Rows from block 6 of the audio encoder of a small audio captioner, named by matrix and row number. Rows with one number belong to one channel. Each number is 200 + 20 x the weight over its row's rms, rounded and kept within 0 to 999. All counts start at 0. After the name is the row's rms in percent of the matrix's.
After each channel's rows are labels from the 100 clips, of 14976, where the channel reaches its highest value: "responds to" is what is common among them. Only what is clearly more common there than usual is listed. The data: short pieces for a synthesised band: melody, chords, bass and drums.
# convs0: first width-5 conv (encoder.blocks.6.convs.0.weight, 144x144x5, each kernel summed), inputs 0-143
# convs1: second width-5 conv (encoder.blocks.6.convs.1.weight, 144x144x5, transposed, each kernel summed), outputs 0-143

convs0.130,087,217,214,210,200,174,201,195,207,193,157,207,206,216,217,191,186,175,193,218,203,212,216,212,190,179,239,167,215,185,197,159,200,203,203,210,204,169,195,227,208,161,245,195,200,228,187,183,156,209,203,213,255,191,183,183,234,193,172,215,177,166,235,210,189,157,212,177,176,198,219,232,226,221,182,191,192,191,163,189,205,185,189,187,175,153,200,208,187,227,181,169,183,206,188,195,205,181,168,185,196,189,196,207,165,207,194,205,198,205,240,196,190,237,153,208,224,207,203,220,195,182,174,194,188,205,213,214,221,188,210,229,205,190,182,191,206,199,193,198,177,221,215,222,190
convs1.130,092,190,202,180,222,171,211,187,213,213,197,214,226,205,211,221,164,200,205,200,188,172,184,169,215,204,209,207,192,218,214,199,176,201,189,198,205,198,211,228,233,220,190,235,209,199,210,220,183,215,195,214,196,173,176,202,208,218,221,203,183,210,178,189,190,221,171,175,225,198,210,231,181,175,161,159,192,252,225,229,198,176,217,192,186,195,204,168,181,203,204,208,235,219,229,203,179,142,181,227,183,224,161,204,189,200,231,197,171,197,199,236,187,182,187,176,210,189,220,201,210,197,180,158,191,202,222,215,175,204,186,152,178,219,197,197,200,201,223,162,205,190,222,203,166
responds to: string section-like

convs0.93,095,168,231,188,225,191,236,238,188,205,197,193,205,187,185,196,207,149,194,241,177,204,207,188,199,189,212,199,172,195,170,192,219,207,203,228,185,207,247,204,195,193,181,197,225,180,210,202,203,224,203,188,245,215,210,201,172,179,207,227,163,209,191,231,196,163,201,205,257,226,206,167,211,218,184,180,165,209,200,213,204,213,199,172,214,224,175,178,193,185,201,216,180,214,219,223,206,215,207,183,205,182,199,238,210,215,238,184,169,197,224,198,180,177,212,168,208,220,204,209,212,188,202,182,211,219,193,212,193,161,246,200,186,179,170,181,187,187,210,211,195,204,208,218,171
convs1.93,104,179,199,168,194,180,200,203,185,209,213,187,212,224,157,195,160,205,186,209,209,176,202,215,173,225,184,217,211,210,207,180,193,211,179,182,210,199,217,195,182,195,218,193,201,173,203,203,233,190,192,195,195,163,203,169,232,205,210,233,190,171,182,220,165,205,217,184,243,185,216,211,210,194,212,230,224,158,211,197,222,214,190,240,187,181,190,193,206,182,165,194,171,167,217,219,161,199,175,191,197,199,217,186,212,201,190,215,215,217,179,258,198,229,195,220,194,217,199,185,197,185,158,151,198,194,244,206,222,209,177,181,201,210,216,185,171,185,206,230,206,182,230,213,215
responds to: organ-like; tempo: 70 to 80 bpm

convs0.66,107,200,194,205,200,231,215,202,197,221,220,212,202,197,178,191,216,213,201,234,179,172,155,225,213,182,207,239,201,187,198,238,183,223,214,214,227,195,197,203,220,201,219,213,173,176,187,222,192,234,196,179,178,217,202,184,172,210,200,189,230,211,227,188,200,201,181,170,179,171,222,200,189,177,197,199,231,219,179,193,202,186,192,223,219,206,217,204,173,179,215,191,208,217,163,174,202,210,185,247,193,230,209,170,185,256,193,211,237,204,196,184,173,164,165,176,216,170,206,177,196,188,197,201,207,190,219,171,211,212,179,187,194,170,201,169,227,164,173,192,220,233,185,211,219
convs1.66,102,191,193,187,194,194,204,211,228,167,198,186,194,225,159,172,195,193,214,213,196,189,139,209,212,225,177,199,187,190,194,169,193,180,188,208,219,180,189,193,190,202,189,205,182,174,214,191,194,205,129,202,172,201,178,197,195,241,222,188,207,197,187,183,201,192,197,200,172,171,221,182,221,160,211,166,208,192,213,198,211,189,147,214,197,232,186,195,182,223,211,165,191,196,179,237,206,177,204,217,201,196,212,175,182,225,172,181,188,185,209,181,161,203,184,191,201,203,200,211,158,175,167,186,190,197,201,205,188,202,181,216,199,180,216,171,210,211,190,208,173,224,158,243,202
responds to: clarinet-like

convs0.114,094,201,182,205,175,189,203,194,182,201,178,185,150,177,210,167,215,194,221,210,198,218,202,189,202,187,220,218,198,204,218,179,177,219,222,203,196,193,203,192,207,191,211,208,201,167,197,170,187,212,187,216,208,227,177,184,222,194,202,212,196,202,203,229,204,193,245,210,194,225,184,154,253,196,185,209,188,185,185,218,174,211,157,197,177,223,194,204,174,197,209,193,206,217,229,189,186,161,190,191,192,234,188,201,188,211,212,210,230,201,227,216,206,208,223,205,223,182,243,226,227,218,198,156,209,223,189,199,197,158,158,163,189,164,162,161,192,204,170,181,174,177,199,198,213
convs1.114,099,227,193,162,216,194,188,182,215,163,233,199,236,203,192,219,173,193,207,175,207,167,183,194,221,217,232,179,224,210,202,190,174,148,196,182,224,196,203,227,195,219,213,181,165,147,181,195,225,200,163,192,202,183,231,204,188,216,168,181,184,183,178,195,178,202,219,199,216,208,179,162,178,193,191,215,221,213,179,191,219,189,181,208,185,229,219,196,175,198,151,193,169,186,196,226,222,149,173,216,221,233,183,181,209,227,190,202,202,190,196,193,181,201,222,190,185,211,200,201,236,198,197,192,194,213,187,208,200,205,176,207,201,179,159,210,207,198,183,198,184,207,208,196,237
responds to: square lead

convs0.111,087,214,187,188,211,192,176,177,200,193,199,201,231,241,199,190,201,187,164,227,228,184,176,188,194,202,204,205,163,201,229,229,169,190,190,206,205,211,210,190,169,215,225,249,192,173,221,203,211,185,168,184,189,152,172,167,179,202,175,199,205,207,181,164,220,211,225,185,196,195,176,170,183,192,170,218,200,215,200,181,235,187,210,162,214,215,198,210,200,220,185,192,192,242,209,223,200,206,188,199,219,161,184,189,180,208,201,178,184,205,197,195,179,189,167,191,173,196,189,180,191,171,215,181,206,221,208,207,201,197,146,186,197,213,172,192,208,233,173,217,210,228,175,223,237
convs1.111,094,174,201,159,242,202,201,156,187,189,211,232,210,213,170,209,233,164,188,183,211,199,207,219,191,204,186,192,194,211,199,195,205,201,204,142,228,211,221,182,170,215,220,201,175,213,220,186,205,194,224,198,190,198,206,199,205,193,188,196,172,157,200,210,219,196,198,177,178,181,208,199,222,185,234,184,223,181,192,199,198,224,198,207,185,230,193,152,185,215,169,203,194,191,221,184,198,199,162,229,206,183,185,195,205,199,209,207,180,191,162,188,205,206,162,210,185,161,156,187,203,182,196,170,187,173,175,218,214,204,180,243,190,204,193,215,178,213,183,211,183,232,183,175,248
responds to: square lead

convs0.17,101,171,200,213,214,193,180,181,219,220,212,209,201,185,204,200,197,183,176,228,203,182,209,181,159,192,156,182,181,192,197,243,186,172,209,193,185,177,182,235,163,196,207,199,211,187,208,211,192,183,226,180,203,229,194,185,205,187,194,195,179,224,191,198,151,185,218,223,208,171,186,220,145,239,189,193,201,204,172,144,206,196,185,189,189,212,198,220,204,199,202,227,227,195,185,199,202,211,150,196,141,212,236,193,195,198,170,199,228,195,204,227,195,198,186,220,201,216,229,183,176,204,216,181,191,209,194,195,188,201,220,223,210,204,215,173,189,228,202,194,194,196,194,146,176
convs1.17,093,189,214,177,168,190,225,207,183,189,192,244,156,214,201,163,226,200,203,219,179,216,162,177,197,216,186,223,183,160,203,232,191,204,213,231,143,173,213,197,187,207,198,206,187,242,206,183,224,209,202,199,215,225,216,203,213,228,207,214,195,220,186,195,226,152,179,207,216,198,209,179,197,240,193,171,190,190,185,238,203,204,220,184,186,178,181,163,222,190,182,206,218,218,182,214,183,190,177,210,204,187,185,182,186,189,225,213,191,188,198,220,172,210,203,161,238,213,193,204,194,190,221,189,210,203,228,191,207,179,181,187,207,182,200,210,213,197,200,200,223,147,233,171,206
responds to: snare; shaker; tempo: 70 to 80 bpm

convs0.142,116,194,205,205,174,212,202,198,208,212,201,177,204,146,182,222,195,165,187,192,227,224,196,188,186,196,189,196,214,205,228,232,212,207,206,223,197,233,187,210,184,208,150,215,207,185,227,220,216,192,215,187,189,198,192,190,186,203,212,128,195,213,174,189,198,209,189,194,188,166,196,194,192,218,156,220,206,212,184,164,206,205,192,205,185,211,211,201,201,226,212,207,190,213,214,166,204,180,202,186,210,181,163,193,164,171,201,223,165,175,180,213,183,196,199,178,244,211,174,195,207,204,194,195,231,188,191,192,169,213,186,120,206,201,200,225,181,190,203,201,221,180,204,167,188
convs1.142,102,198,198,221,208,194,217,208,192,200,193,227,205,223,193,220,208,211,210,194,217,215,218,167,166,175,228,227,240,170,222,175,195,218,188,216,199,223,201,185,196,181,170,226,210,200,222,222,200,213,196,191,202,242,207,202,179,180,182,172,193,198,191,210,176,201,210,213,203,201,195,171,177,190,204,206,198,206,223,221,215,227,188,207,184,175,222,173,216,167,202,203,207,195,198,177,183,201,241,201,170,176,168,205,209,179,218,210,212,203,172,198,213,174,165,189,156,171,166,173,213,236,166,242,198,222,182,254,206,184,209,156,193,212,195,218,185,151,222,214,186,186,199,194,184
responds to: thin (high-pass); plucked string-like

convs0.133,106,203,202,206,171,102,209,237,157,212,197,210,229,240,234,197,172,190,184,204,179,208,196,211,183,250,211,196,188,184,188,191,193,204,153,202,179,220,199,222,209,210,216,163,199,199,207,197,169,210,175,192,203,215,187,224,214,210,216,219,150,199,202,195,205,145,192,184,191,214,176,181,220,194,185,229,181,178,190,206,193,214,212,215,223,204,201,198,212,217,167,206,190,189,196,204,178,193,203,179,202,209,200,215,184,195,235,193,196,189,195,192,193,237,197,208,188,224,188,176,197,182,205,204,216,234,197,187,219,230,183,175,172,185,196,202,196,212,184,209,206,192,190,197,169
convs1.133,096,202,195,169,177,146,203,210,193,218,158,177,215,200,174,217,165,184,209,204,184,224,185,225,176,159,196,228,201,182,178,185,191,201,155,186,203,189,213,208,198,160,185,205,164,227,207,173,174,168,172,194,184,211,191,182,220,183,155,187,216,198,186,219,191,177,184,175,203,207,204,192,200,189,211,219,234,187,215,202,197,198,220,212,201,223,191,204,193,199,185,177,197,192,201,182,146,229,210,223,193,191,187,167,209,204,213,190,204,182,179,200,223,163,215,203,188,202,212,182,178,182,194,185,214,197,209,195,194,210,128,211,179,209,218,183,183,207,184,179,157,197,224,220,193
responds to: tempo: 110 to 120 bpm

convs0.104,107,225,224,180,189,184,213,150,157,204,204,209,201,208,187,154,214,208,212,221,201,183,240,195,172,171,200,208,210,156,190,216,181,183,231,221,180,186,192,227,206,205,224,163,185,223,189,206,205,196,197,173,191,211,202,220,220,186,208,222,187,210,185,202,198,181,168,186,191,146,205,168,185,204,192,208,198,177,238,190,192,198,226,207,214,195,194,202,190,213,179,207,213,224,208,223,171,193,157,179,222,190,190,211,182,169,243,182,217,171,213,195,188,196,242,160,168,195,171,196,161,198,212,213,183,221,224,195,211,225,170,203,193,192,197,198,195,225,187,195,179,184,218,204,189
convs1.104,093,231,199,173,165,188,194,214,187,202,205,222,199,177,190,211,228,211,204,204,174,192,172,195,193,184,198,231,224,216,216,212,216,167,202,207,203,214,191,230,195,192,185,175,203,190,216,192,178,169,182,180,203,210,183,195,231,186,195,178,184,226,174,209,199,189,207,223,207,186,214,177,186,185,205,207,212,227,216,197,234,192,190,202,194,188,229,142,172,199,163,193,233,185,196,163,172,193,192,213,242,159,178,208,189,171,201,188,204,164,196,226,248,189,211,179,205,198,211,199,185,155,171,155,222,182,199,206,180,204,210,209,203,216,231,206,210,213,182,225,199,197,256,183,186
responds to: organ-like

convs0.40,126,177,188,211,205,179,231,206,216,200,189,201,206,216,234,198,197,163,193,218,190,181,210,213,196,210,198,213,204,158,208,190,204,172,210,184,188,207,252,197,213,190,236,212,206,196,200,205,223,174,218,205,220,178,185,233,194,195,215,265,202,192,204,237,214,208,220,220,216,224,186,209,202,242,192,212,173,231,209,204,205,242,216,166,228,185,187,203,189,194,207,210,206,217,188,205,204,210,211,191,164,204,237,264,217,210,223,205,179,175,230,192,215,211,221,181,191,228,216,193,222,209,193,185,200,206,213,208,206,183,227,185,206,210,227,183,235,237,207,201,195,249,192,224,214
convs1.40,137,213,187,226,189,197,190,212,202,197,194,196,200,214,185,199,193,204,192,230,188,185,196,209,207,205,179,207,212,216,202,187,195,166,181,186,214,205,234,196,216,205,206,206,196,199,187,204,214,87,181,205,206,45,189,213,189,197,191,198,192,189,214,200,192,192,200,207,209,216,203,200,201,201,211,208,197,202,205,217,208,195,191,189,198,207,205,189,222,194,188,198,202,213,207,201,192,157,168,228,212,195,185,204,211,201,226,183,198,195,203,219,222,202,205,200,189,189,201,196,195,181,190,204,208,202,208,187,202,197,205,201,189,206,208,179,203,215,206,185,202,203,219,196,206
responds to: organ-like; square lead; tempo: 70 to 80 bpm

convs0.11,097,217,209,224,200,203,171,225,212,194,177,201,214,175,198,220,226,223,207,183,187,193,177,224,169,210,181,225,178,192,177,185,170,214,218,215,211,186,194,191,182,154,205,190,179,184,214,213,204,225,211,205,188,201,212,182,216,217,165,178,193,199,200,195,175,189,237,160,224,195,221,197,223,177,184,217,212,197,206,208,215,162,218,205,229,197,188,207,231,195,188,210,160,219,200,214,185,185,193,209,177,244,182,184,209,197,182,187,182,207,176,218,203,181,178,227,236,232,220,226,188,187,179,195,212,172,213,206,230,171,247,234,237,167,187,176,206,209,187,207,161,173,179,174,192
convs1.11,107,176,169,196,183,174,226,195,201,212,213,167,186,181,202,176,214,245,180,160,250,200,164,209,185,207,169,205,195,228,217,213,178,188,170,192,200,200,188,191,167,121,215,229,227,204,206,199,203,212,200,167,206,204,184,190,173,213,234,207,215,199,203,189,210,147,221,187,206,197,219,207,175,206,199,191,192,202,211,202,199,186,199,198,185,198,185,205,213,258,189,206,181,181,171,229,186,168,194,222,190,214,218,172,201,179,179,187,212,178,175,200,196,215,186,203,203,173,216,212,192,192,204,213,176,176,203,144,185,192,202,206,229,197,202,198,174,200,201,200,172,204,200,209,216
responds to: snare; clarinet-like

convs0.134,121,212,172,215,208,222,189,175,207,180,179,192,207,212,210,192,222,188,215,207,192,199,213,210,225,202,175,210,193,190,239,171,215,207,208,208,203,205,167,213,210,171,160,217,177,172,196,228,210,202,202,175,180,215,193,208,203,204,212,168,212,194,192,195,229,191,212,186,195,211,218,184,202,234,218,172,182,229,177,208,224,215,195,216,221,225,218,205,221,239,185,228,186,209,211,213,188,220,203,164,197,206,196,194,231,150,214,221,159,232,179,218,192,183,201,186,199,247,200,212,188,237,201,211,168,210,121,183,193,196,210,189,168,189,209,209,233,171,181,197,199,165,215,199,207
convs1.134,108,200,210,195,191,187,166,188,191,200,160,173,187,214,194,177,208,190,196,168,172,179,196,209,206,184,158,194,216,205,188,215,186,218,185,193,191,208,214,177,177,138,212,175,219,195,212,208,213,202,194,179,173,220,227,188,207,208,161,221,186,204,199,190,193,158,206,204,225,183,219,195,175,219,186,187,169,227,174,197,188,205,212,207,213,229,198,193,202,217,228,195,192,172,196,196,204,195,210,196,195,217,194,211,212,108,201,175,171,220,211,193,198,180,172,217,199,234,220,187,225,197,194,212,185,178,145,208,171,213,205,230,222,201,173,200,193,173,178,225,199,197,185,183,204
responds to: thin (high-pass)

convs0.76,089,178,206,182,177,170,207,241,168,204,183,179,220,214,207,194,202,183,212,219,164,163,219,206,181,248,157,187,178,183,142,229,217,186,181,226,183,181,186,215,226,225,191,208,223,230,174,198,194,189,221,200,211,201,200,200,210,216,187,207,161,199,192,172,216,139,187,193,219,183,180,201,183,181,200,177,196,228,220,208,210,198,185,214,205,192,208,174,174,183,207,207,206,183,203,206,196,196,193,194,189,189,189,181,153,218,218,208,224,172,187,210,200,203,204,213,199,231,235,200,179,154,189,211,227,187,188,192,204,220,188,206,217,203,196,177,205,169,227,225,220,180,175,208,178
convs1.76,085,197,199,187,169,194,240,207,224,199,145,177,192,203,207,183,213,190,185,190,208,204,200,200,179,217,168,228,199,189,191,222,227,218,170,215,190,168,192,164,142,207,167,215,180,221,190,213,206,187,225,221,190,216,203,223,200,224,188,208,233,197,201,182,196,184,201,176,241,209,232,208,202,150,201,205,205,227,192,215,185,174,198,216,168,228,176,215,181,214,236,201,203,204,177,190,201,230,219,200,180,216,233,189,144,189,206,218,197,201,200,200,202,171,225,193,166,194,216,212,190,174,218,198,205,177,199,176,195,215,245,220,215,202,195,186,193,226,205,228,215,179,186,181,204
responds to: string section-like

convs0.79,110,181,192,181,220,212,198,191,201,236,189,205,143,161,185,220,162,219,179,187,192,177,206,158,183,197,201,178,187,224,166,187,179,220,190,182,203,219,191,193,212,211,186,159,191,174,187,165,212,201,200,210,184,204,213,190,194,168,191,167,213,207,191,162,190,229,185,213,184,218,220,213,138,176,224,198,194,187,193,160,179,227,173,205,197,202,180,192,191,167,213,166,173,211,213,182,192,194,228,207,203,196,196,211,192,157,185,209,246,187,174,210,185,215,227,189,213,187,192,198,207,207,211,200,180,184,220,192,203,173,189,208,183,198,174,206,227,186,221,200,211,179,174,232,206
convs1.79,092,174,214,228,198,149,187,220,225,199,198,196,199,197,210,183,202,251,213,194,202,228,201,196,179,219,164,195,224,196,193,207,232,208,186,185,223,208,157,207,198,188,208,179,163,206,171,187,185,222,208,180,194,173,184,173,194,198,213,183,208,195,230,222,232,212,177,187,172,171,162,188,213,197,196,182,164,150,194,165,231,176,189,198,197,179,161,189,199,182,217,179,203,218,231,201,206,184,205,168,221,199,206,190,213,212,177,233,203,215,179,196,182,187,185,202,201,186,176,213,201,204,173,199,205,226,230,198,215,213,207,204,175,185,191,172,185,169,173,206,171,184,204,253,190
responds to: tempo: 150 to 160 bpm

convs0.74,098,187,185,212,211,194,197,258,220,183,204,210,182,209,238,183,197,219,195,217,212,219,213,220,184,191,189,183,213,218,209,207,167,212,157,211,227,185,185,169,202,192,226,211,195,176,221,216,195,186,236,186,217,205,216,173,214,244,219,243,239,200,171,191,179,151,159,206,148,214,195,236,211,187,179,192,200,222,231,203,209,195,196,161,214,195,193,215,205,188,204,200,212,214,209,159,194,176,186,215,188,196,180,193,212,208,193,202,176,198,179,211,237,188,196,204,180,187,168,181,206,208,206,196,184,209,205,201,168,209,189,183,202,172,220,195,220,179,186,199,217,246,170,198,218
convs1.74,109,210,206,185,196,212,213,151,214,232,204,215,183,175,184,222,163,184,206,213,172,166,202,204,200,216,180,205,194,208,236,191,176,172,204,193,229,233,213,175,196,236,193,188,222,202,210,195,172,166,192,213,198,195,161,174,166,173,214,186,194,167,192,185,197,184,194,207,197,189,185,204,203,189,200,176,217,204,177,200,202,189,172,220,181,245,173,197,192,235,197,168,197,208,228,225,205,216,178,200,222,190,176,193,187,217,185,208,185,169,197,242,157,185,146,196,203,169,213,192,216,174,177,192,182,196,197,210,187,194,172,201,212,179,184,159,163,226,188,191,204,226,196,195,181
responds to: saxophone-like; clarinet-like

convs0.80,096,212,178,223,217,207,178,225,215,194,164,198,217,222,232,166,200,172,200,199,191,198,224,178,227,157,202,226,172,173,183,221,207,173,199,232,205,170,224,219,190,188,196,207,207,140,203,165,201,196,195,219,216,245,193,195,225,216,234,248,171,192,210,209,189,181,230,220,200,189,182,190,207,223,197,165,189,226,187,177,189,200,182,197,189,191,223,198,200,206,201,201,183,188,190,211,204,250,206,208,189,210,209,233,189,211,215,214,172,205,173,217,184,204,204,236,200,217,199,183,219,187,197,152,212,227,199,240,201,163,203,218,220,193,206,212,206,225,204,196,207,215,226,198,176
convs1.80,106,163,182,206,185,172,196,189,210,183,193,166,199,185,218,199,202,192,191,205,197,200,211,202,185,202,171,190,192,213,185,215,198,204,199,162,242,196,222,203,205,185,223,188,180,143,172,209,216,162,207,195,203,116,198,205,223,213,221,219,206,208,215,209,226,214,226,177,208,198,178,206,239,201,177,206,174,204,217,182,214,184,189,202,185,194,196,222,214,201,189,198,181,183,215,191,176,182,219,222,200,173,224,226,232,215,204,216,200,197,181,230,214,234,216,197,210,227,200,223,201,158,184,154,199,217,220,226,234,226,191,176,187,172,188,173,181,189,180,219,173,208,203,194,223
responds to: saw pad

convs0.108,095,209,215,214,231,204,186,208,195,233,223,191,198,221,204,224,237,224,215,225,181,187,189,188,189,183,175,189,212,212,239,143,213,193,209,190,191,222,212,223,193,218,221,199,176,195,189,214,166,199,211,191,204,214,198,189,198,181,211,213,228,215,191,192,198,213,178,220,205,173,202,189,237,215,174,183,198,220,184,171,182,172,181,195,188,203,184,200,214,184,218,233,185,207,194,190,229,192,213,205,180,161,183,206,219,224,190,197,201,206,204,210,164,197,158,191,209,159,200,213,235,189,209,195,132,218,220,214,225,221,190,172,169,153,215,201,228,207,190,201,150,214,218,189,214
convs1.108,094,184,187,211,187,208,203,198,183,215,192,197,171,199,178,205,183,207,162,186,183,180,198,209,193,183,172,213,182,203,188,190,190,182,190,199,202,195,193,194,137,223,194,206,209,224,232,225,202,194,180,224,203,211,172,178,202,184,162,193,178,208,214,191,147,223,202,182,174,190,189,215,198,184,191,161,202,188,210,189,185,196,206,207,192,204,193,207,190,229,199,192,183,201,197,209,212,180,201,222,205,193,211,217,226,181,209,186,190,168,222,213,231,189,189,202,220,158,198,186,216,174,174,199,138,168,204,166,232,194,223,190,242,142,233,226,198,188,168,201,159,185,169,215,192
responds to: kick; drums; closed hi-hat

convs0.28,117,190,208,198,194,173,219,187,202,205,207,207,170,229,235,173,201,204,218,236,189,175,247,193,202,184,203,198,159,207,201,203,214,178,236,211,195,193,175,196,239,188,236,227,204,194,212,208,191,222,207,204,158,165,189,189,209,192,176,194,191,244,226,193,201,174,190,215,198,208,163,190,161,199,182,190,203,190,208,183,210,182,235,187,215,242,193,207,210,206,186,188,227,224,205,201,171,214,146,183,181,201,227,196,187,166,211,215,226,232,197,247,199,162,204,191,172,231,199,177,217,212,193,221,225,205,208,186,190,207,173,205,193,212,215,192,177,202,223,163,207,182,204,191,199
convs1.28,123,185,178,204,210,232,204,204,185,191,159,237,173,161,200,189,224,201,202,213,184,220,196,192,189,213,208,199,209,188,176,183,224,188,227,198,190,209,192,217,221,187,248,186,217,217,193,171,229,196,193,203,214,214,227,228,201,204,213,220,188,243,182,205,184,210,175,196,172,220,208,150,197,213,208,202,206,209,179,199,183,220,184,175,183,218,195,170,205,184,184,188,197,204,184,145,135,229,170,204,218,199,214,201,173,182,198,217,185,206,154,178,209,203,190,195,173,197,206,197,180,203,192,185,183,200,191,209,204,167,200,223,216,169,208,192,209,208,178,128,197,205,180,193,208
responds to: saw pad; melody instrument: saw pad

convs0.49,108,212,198,205,215,201,200,147,192,176,175,217,184,192,222,171,212,218,196,211,193,203,235,210,163,210,207,193,203,183,185,209,198,187,240,219,178,185,196,197,208,198,218,203,210,186,191,223,213,198,201,203,197,198,215,196,197,188,168,188,216,222,184,179,209,193,211,205,170,226,163,188,173,168,194,162,205,230,221,228,188,169,148,211,181,209,187,191,179,208,167,184,197,197,212,197,173,211,200,166,204,220,211,191,198,187,230,194,216,197,210,226,194,197,187,194,159,214,160,147,197,190,252,186,221,223,200,228,160,197,209,193,234,228,219,185,231,183,202,154,205,198,201,221,204
convs1.49,090,158,190,198,215,166,208,229,220,210,200,203,190,158,198,209,202,202,213,190,156,192,233,195,168,212,179,193,188,187,214,188,240,203,183,213,189,194,198,199,229,217,224,206,200,209,212,181,192,172,236,204,201,166,213,210,224,195,210,224,201,230,184,226,228,237,204,208,185,201,218,222,184,212,194,230,163,209,193,204,184,195,190,163,203,189,188,205,193,183,219,199,200,182,184,166,205,237,204,154,220,217,202,197,202,165,174,192,180,229,210,185,195,190,201,212,201,196,163,173,201,164,189,182,204,154,173,221,171,195,232,163,200,204,235,221,190,176,215,203,166,178,177,183,205
responds to: saw pad

convs0.113,093,156,178,216,160,236,226,207,228,202,199,172,185,167,207,220,200,217,214,243,197,225,199,190,183,220,205,187,210,224,168,204,221,198,203,186,212,204,213,224,202,204,202,199,183,175,203,206,151,211,220,196,199,208,181,189,217,222,217,207,178,231,154,195,205,206,199,222,176,192,214,177,185,214,196,167,205,210,212,213,201,215,226,181,221,221,195,206,196,205,172,180,223,156,197,215,171,199,197,202,173,174,177,197,216,201,185,195,217,202,222,199,234,223,187,209,175,174,204,204,208,169,215,187,196,190,201,185,173,199,209,191,251,184,258,202,210,176,206,162,189,210,193,254,195
convs1.113,099,211,194,159,214,231,199,178,173,219,182,174,221,227,206,214,206,211,223,218,236,187,205,211,150,210,230,191,151,206,212,152,193,165,229,188,189,188,198,185,158,205,235,201,205,207,201,193,181,210,213,171,188,194,219,188,213,173,207,173,161,195,178,203,204,211,213,181,176,194,213,189,188,206,209,225,181,188,203,217,184,161,179,209,203,191,207,197,191,179,209,193,186,234,214,217,180,167,185,195,209,195,211,201,173,182,217,181,180,244,188,199,211,211,214,198,160,155,201,148,209,163,203,198,198,204,201,220,201,182,225,231,215,183,180,196,206,179,204,199,191,175,215,194,223
responds to: kick; drums; snare

convs0.68,105,217,186,204,143,184,210,205,195,204,165,219,194,249,209,203,202,162,202,198,195,192,212,178,215,174,195,195,182,181,160,216,231,228,189,182,205,220,207,219,218,180,171,217,206,186,190,213,204,196,173,206,216,230,147,184,204,225,265,221,214,207,176,217,231,165,181,214,189,204,212,222,199,188,172,190,182,189,223,207,193,237,211,204,244,237,159,195,206,192,225,174,212,218,201,199,183,182,218,199,182,183,203,179,187,178,218,186,191,166,184,191,197,195,205,212,216,188,188,189,193,200,198,221,197,165,214,200,185,203,216,189,186,160,189,188,195,203,226,223,211,215,181,206,227
convs1.68,096,195,200,163,181,201,214,191,168,202,185,164,211,186,191,213,167,182,173,211,179,200,208,204,189,175,189,212,189,184,210,214,205,152,174,193,228,233,197,182,218,200,192,171,200,157,198,192,219,186,186,215,227,215,183,230,193,194,174,192,199,153,214,200,213,201,216,202,210,215,202,180,203,204,176,211,228,218,211,192,213,201,218,224,208,221,190,174,198,189,207,219,174,198,218,181,181,208,215,160,228,215,186,198,208,195,212,240,204,174,208,167,218,214,145,172,175,208,180,134,192,170,195,208,201,204,208,211,234,192,196,155,228,183,206,202,178,168,196,173,184,216,193,185,187
responds to: clarinet-like

convs0.33,103,200,197,176,202,209,181,181,202,201,226,209,167,182,191,171,198,200,175,182,176,183,198,223,191,206,176,213,209,197,206,205,169,191,169,215,210,191,216,190,168,184,191,203,197,227,160,212,208,189,169,193,202,184,216,177,181,215,219,206,183,199,224,212,198,189,194,159,172,198,218,156,227,208,204,207,211,194,163,199,185,181,196,226,163,174,213,160,156,209,189,200,216,235,245,207,233,189,187,153,212,181,207,210,208,215,227,194,209,200,235,186,230,197,198,194,191,246,184,166,206,195,197,163,191,211,165,199,236,223,188,185,191,183,203,202,215,192,144,220,201,216,206,203,201
convs1.33,105,195,146,192,218,217,226,215,209,196,219,217,191,179,216,210,182,160,187,198,192,188,175,187,190,199,189,206,185,222,196,210,229,221,209,183,224,212,214,216,211,236,217,212,183,197,123,169,189,211,173,179,169,187,212,236,187,196,202,215,183,228,201,181,181,182,224,194,195,175,226,201,176,168,197,184,220,223,166,221,195,193,182,230,185,204,206,179,186,200,199,180,211,208,197,211,236,190,208,163,221,200,198,210,184,188,207,204,211,220,192,202,197,185,205,213,159,204,218,182,182,160,203,191,205,182,123,209,187,176,198,184,201,224,223,210,187,209,176,192,173,197,203,184,198
responds to: string section-like

convs0.101,112,223,216,211,168,197,185,149,194,189,172,203,200,231,189,204,157,199,163,221,217,195,220,212,217,186,220,211,187,159,217,196,199,203,220,177,191,196,173,191,208,172,209,209,205,209,198,166,163,147,175,207,196,205,215,208,172,196,190,201,238,224,225,183,183,170,202,185,226,204,189,213,173,200,185,227,203,195,232,199,223,221,220,225,237,204,172,203,209,167,184,207,218,215,188,166,189,175,191,225,213,212,193,187,204,195,173,204,218,195,215,186,199,199,152,207,208,212,200,216,197,204,182,212,208,165,256,188,204,183,183,203,191,201,185,161,205,185,215,207,163,224,180,200,229
convs1.101,110,231,193,192,201,162,226,194,239,196,181,170,151,191,192,200,177,198,174,185,167,199,162,208,193,181,174,198,170,215,203,189,206,210,183,192,249,201,196,199,203,196,201,209,184,160,217,205,194,220,224,223,205,200,202,239,211,216,181,194,169,174,186,214,180,221,193,163,223,200,213,196,191,199,157,170,208,233,195,173,193,194,183,166,205,222,166,184,215,203,211,216,216,188,216,219,212,207,200,164,208,205,197,178,191,214,214,199,179,154,208,171,177,198,181,175,196,179,226,200,230,182,207,192,217,174,214,184,199,174,186,205,171,216,188,157,218,221,213,176,166,206,204,212,216
responds to: clarinet-like